Rows from block 8 of a small sound classifier, named by matrix and row number. Rows with one number belong to one neuron. Each number is 128 + 32 x the weight over its row's rms, rounded and kept within 0 to 255. All counts start at 0. Numbers have three digits each.
After each neuron's rows are labels from the 100 clips, of 14976, where the neuron reaches its highest value: "loudest" is the band of the loudest frequency at the time of the peak. Only what is clearly more common there than usual is listed. The data: simulated modem signals in the audio band. In brackets: how many of the 100.
# fc1: MLP up (model.blocks.8.mlp.fc1.weight, 1024x256), inputs 0-127
# fc2: MLP down (model.blocks.8.mlp.fc2.weight, 256x1024, transposed), outputs 0-127

fc1.744:118157188098144135128113053152146142069116162085129121116155106108126160149113109153114066095122148184129115109165117140156147122135097140114127110145120089176164099140125078126144098147071142123122150130105121085125139154124139068166177192238093188149069140150089101110164117147088137087111132145145104175133123112182067202116120107082176073111138158163071111083123165101081140096157
fc2.744:145133072146099150165115166121126152143143128120128132123086148162103082191070166133159135128152116043125146165142125107135085114101111137172149141128123154047074115134122163055165165138151108151144133108157142157156134159179104108167107109122137083128186158083160128125115121085197101115067102110122154116164153154097181086193185127181073091131132097098181129168114145152115095152112
loudest: 4000 to 8000 Hz (81)

fc1.133:109105102116130108132120133130140100081167150105100158097146081148165062141123120149129146105156169175146210140099149117167159108119103133141139146140151136105169091096132071118165129154145129069173139136096169119120154085124099111066134115154097141056143137135140148108072163085113137098155101121188090140137134160113196143154165120118137145126073152107138140089116115116122146132109
fc2.133:109164148073102088137108123142120152167124125119098061201150157115089181125133134112154122108148112150090129161137114144136131117174123066225139121128112170089092143115113208130112092106122091112132092126125163159097124103089121178175163135104119136172124195092110109116087134127138160123097107099093155174113116163117065082142106104160113129152097154134115141156143175123127101133132
loudest: 1000 to 2000 Hz (38)

fc1.492:139116126184167142128095169141168138151179147152119168180147124133122177097099124118134169172117114133082169144108094134118159124131164136088153101095141191141106138103125187165143141099143115133138127116112117085138090132185090151142100107137131142125162083087113102155133123143140173095217105158062155077170094110133057133080138161156102155144081092098142117087123084132163150115123
fc2.492:118171151140120075111132111117094070158117111057118162096139135113125071129107111090106154110114166170198145178128130098146138149157143170104107145139138119122124169105139161115121069156129159142047082110132191119120176108119118094146125095172102118159143137118174151123087068140161113181163083146189083165121142095097137110099102127125178078145123103158085113180118081153104117084146
loudest: 2000 to 4000 Hz (83)

fc1.157:111158113160184121114161148098099132132128096166117120103131142071169084060167102106175150148148120173118143083117121140157077144173119128133082116105125102118144096146127099144121091114096056166153113082134173151171176090168129146133176148097097141125093131120147193159144153052116112088090130145145168160119113105163165141105174150135174139122116142091096147079094206153145143118119
fc2.157:118082136128091100184121097173160131131140096164150137086061135129146081167158146157136081118109159169122101134109141166116169151110115126186132132110142213184106182120140173055115080129165106095097132143128112150095062041116106059128122143105112131083158144098105149119099135145088152100093090086168105159071183145116135146111125164143042088121182140081108123140141120130147105116105
loudest: 2000 to 4000 Hz (70)

fc1.148:183150126139131151113155166153120070143102136132132119127146095130102157155107151123165139130192060170178141158098171135111129155092123152097169132154137125132110129138137117168140119120078057094163101122076180080133112118080138159123118171081132110150159144138121111118167066130172165163109149163112066192125131173178109159099100159142144164085107123145123150066147128103180171162072
fc2.148:158116037148111149112097089115146179136121114108118156148148145133148112087117160127115105129083119074118225120123142151132140071158105066185170166124115104158128136096084160143126140126158068163064179183184103104174121206121110122115147037098155145159101165110134111194060146125160104131144073099086143093154125008111153116118100080089092091152161124123156119189123142109111127155194
loudest: 2000 to 4000 Hz (92)

fc1.746:096088111137150102094115109165097103173123120100118102159194078119142131107121171106130094164106132132089151124084104110089115157113175179127135065088138109101127151171111166126116162132137132116140099154160137095098097114151111223106135134118130132141121160114079107114169120091142086149094106178136144215116079161053096137150127062185060132088157129156165095122148101117112154141106
fc2.746:098194102103111101183075084133147135117188105142124158130119107146144096164121142164121141168151117168122106163123108076108094097091088124075157114142113110154082094112143130120161144164166117137139126095125139134128176147145140053168144094090171173160103124111153149151106136083159153127147084143084155094140043124152212165157141176129174146105168154073110166158156129129141100194182
loudest: 2000 to 4000 Hz (74)

fc1.628:097142125075095174163118105100094170090146181203125089045133101087175058101183104132155092102157100114127126106161113103131084125147153097095139165172121131134110118154111125201108161109155092137129128137107125097118179091087100165091129088092081134182130129143096140117156201091172143162110144105133161137104105121096185115150166119129164110156109065196165167143153187128097097157147
fc2.628:159129156138180163157062123168074162128121139128096095142149058191111132117145128164132124112103128064145148202100147116181157140165144186130097145176103121061096109077117147065092118185163125093137126122132107121163112177128123156149188149124140176087104107109132141110146098136127188095106209075161157153194163114146101130095132144096114066123147121123136125140150139153111166093095
loudest: 1000 to 2000 Hz (25)

fc1.588:184153146176089161111155129126089151112103099139167121144124099169132135105151124133165117149066222152115145102096120097065085101182123138098110112149129096114125085101167112156170175113125107090040044179085100146119055141115073117170128107144120145143077108154116139086114141133105157109122223104151183134104071128178132117148195096176102217120190138139175151147104122101136202085145
fc2.588:128163150138132108106071128082162115160188170085125113156172159118158110113114144135130098145155150123152113119136154138112147106110119136133094146103132145141148154179093244131167130156137059078183110177109110143121147101149140122093111106130053159180149119104190100123162115123069101188104139160154074038132124142133071146153128104175187201082093084119118158135066119162147165159093
loudest: 2000 to 4000 Hz (91)

fc1.602:128122088048059186181096165148111154104136151136132073121135130186177143132109121142105101179132090106134117121127178096192147109118182050139139179143118124096151114076100119117102183129143072144153174115102156124112096130110200104124125089128146111127151175142123108098175119159107081124137106150114133111113150103135129136083164143071117112126096170164185121060156104125102090152136
fc2.602:095091133091172102197131162136084063140122060079140150122073103130109116132118150096096159117186178108151137084138087093150105128113117138132093122171103160147146097121133144147120040132085178102111130153100133099118150170163066135109152139160137115092104133095141150139078128130109175083070141110098137095145168097103161144083168098141078146124132125143160174108099134110168094119063
loudest: 2000 to 4000 Hz (69)

fc1.651:105091063142117137176055112085125117092128130127149132105108107165162170101113086141113065150146101115170163146088116123144099157072153137124129171145116127127096162155041196187116110119157131118157121167144138153109147067067158106140145113130135119091134124128112108128079136126098158199101119173095150132138170094133136178121147135136175135097123156167133112079114132134125209099089
fc2.651:081108113166124193096114174159160134164075150175101127175112146148100169109104079088122166130086137105149089129174134118058136135118190125047138137115125133142114102146146091135145144084207095184107156076169139199149105160127139166082112157125094093130141157098120156125169083171155109058154152151118003112118130147085130100119150135077145054107146122143083163172091114104155095150161
loudest: 2000 to 4000 Hz (71)

fc1.613:150091134087138092154118119114092158144140194087173107092118106097127113138117149114120156140141139179109151102102174122083143131081093145082115175141113141074136100124092070085063098109060114079119180076176120125107162154160127084189154200131093131211166136104111132115100169107127194144129086111110161155197073135090153132131143138158139035133139107179109169160135134100141177161086
fc2.613:070078134137057144039088111166142136086136128147085191149200100119156103185152118163131151139101190075132096138139125121170121153146171135205169096106146113138110147085108113089138178161134137131145136052104121191151201103085112143176152170156141115108126128092136110125122141104138071129172136146133183150133147130158092102193085146140165166069126090119151084121092120124101130189169
loudest: 1000 to 2000 Hz (41)

fc1.201:142097132146038180158131145148112117119152098166072148111095091191161146130090085132154132139125114063072150098129170088150115147142180145128155166161163117097133118132094087068123101125139183088128069110128114157088104186100125168166123197179127114147135185143167137109112115200138132166117101127000093109105160075164136122117143176107144135092077096088110141046135108109118103134112
fc2.201:127138109079167112095178059104119129158106091072203107136152121129096124109086142121111114104162106180195141101123103156109130101103071113146182134148128168159089114128150150156130182157096046156098186156144102091167114034148114111112145067099105153101167046118118145197094189108144161106145120134178190151160116139113113122072124088097077151165166154192136098206074154119177112090144
loudest: 2000 to 4000 Hz (75)

fc1.78:150116082074169095076140098137142137160097084152102100160147117144112110122145121137149195095175078121145080112099162067146149083150091149123145158217098042133091135119118080109150143135216137164104080121131078159125122127168146114108152148122146164122134137104148120119113150115153195130133096140142087121116091162080150135095059158124225172091136090091156107201135080139136138134147
fc2.78:167118168139099179117167170100099112105112116148131214109185095053083126145140139172162143147158151097145187116151160169121120156146161118139120101085159133162142101100132121180077104117106156117185100057143139131144141129052082101106137143165143098127109143144082140086086124114127113075143141105139151123175130200158085091108175104127096139146189103119147098162154129142141094163133
loudest: 4000 to 8000 Hz (85)

fc1.711:145165115131146121080141116111156083131165143105146116133041110127137166131097098146155126135129049103170101119088122123119097135110136173134096109152125096102139141139128147180162161135061107176189105114133128092154121119103190156188061166171110094120121145075114113087120156125169139094172138137119179136111137089137221070066185162074130188148099136143054124108169100084141102167121
fc2.711:162074088176121126097155090120099184130093132095119165149187146113149087128131178104114185157123143194131149137112088160096169137167089065097116124115103135122128115111135103149122119107105203112051138182158183160135100150082047126097225031080127204111114162152176170186094162112107126146118092185168057147109117130137027179139093143118097109119132128096141093149084138157134129126166
loudest: 2000 to 4000 Hz (68)

fc1.707:117174117106132099156104122129176068162135163148082127117115102103139138158114095122130129136174099169087195160145173175126147121130058140114182155120124141103171116085042132131132130125140110145109158143158176129089101045159098133165076088080125191048159155154104107086113184081119104141057047126135140152185132105088127081150111128188155104143114120158129089178144091124133164097069
fc2.707:126118184139120076115144108171140133161095131129145191047152140125201120146063174164117167190157144162198094152124146108177078146105117130227103146103132161089108129145096062115174056159119129160125140049143094118147137179174161099181128084200096083133114074115109135130122138175117077093160112130132110136098124116165160142161122113150197124156152101099127099118147099130087096091160
loudest: 1000 to 2000 Hz (47)

fc1.448:102203105101110084180129086102091143103110105152166166092101098125099103095093174153099135072139134063115144139156156135117158106080122118123123134134183144125136082148139135050186201125166096154123174121110099142114182143116117154171148093130083167140103144136115231137122092107101141051118100149091088123125139137139054164136142112173104169138132226190160160158159150105120143119125
fc2.448:115093166141081128055159160183145090150158133108097094123119144112139143200127110171127094144136098147153108142115151114132130148133129161111146188111133105084126138144110172118085138182104084122162185121166143097180085171136134140139134099107156139163195107171074093134169110144158145153104169123108177114109145150144203171126073088097081070098088097105157118164115090143171125110139
loudest: 4000 to 8000 Hz (76)

fc1.285:073138117159187167111092129142141122151133153122131131106193081114104162114089180145124150171118097088085101123100107155120108131102176132129159068118081170062151133132089137187134142139118147141153176119097109085104070126179118165144105141130091181088161105117184111143104070152087112098144103162085110064189075123118123181138168192128111145132135104097105168138125127158133170147074
fc2.285:155181103150112095072160109128156135172136086085147138157097106125158122038122054148131149138099203171160147095159086106157112183192133127102086131152205082111103153112155126168114107141129147094117109132144176192130166076107122139110174128112136124115154086084157174106113076153159112108098088118170144138133090171082169097102138133101147057116112137072108110153069151124081097118167
loudest: 2000 to 4000 Hz (92)

fc1.606:148150149206119117137133125108196091158131112122151126138111041116184148091107124046137170145123125089128082129081099125119117126123108128165183130129151126155136169064114185097143130141114080113172081112096141096121118083200090129099155108102099168117118128090148154109200116122146122123125107196082154161146108124087127158108134194137111147127044118138100118039099123154176136137083
fc2.606:068156102140095149128110144130115177151129116124121140113130191126074126143128157168136148117085145135108129111190156145138135121169124062085090135140117134082070134169078138078207096141154130137103117134130141177128183167099143109071115140101101165113145150102164114157135130094156081096115111077104046134148102118201131157092100129130166060062147130144192146168099085115071090124098
loudest: 2000 to 4000 Hz (74)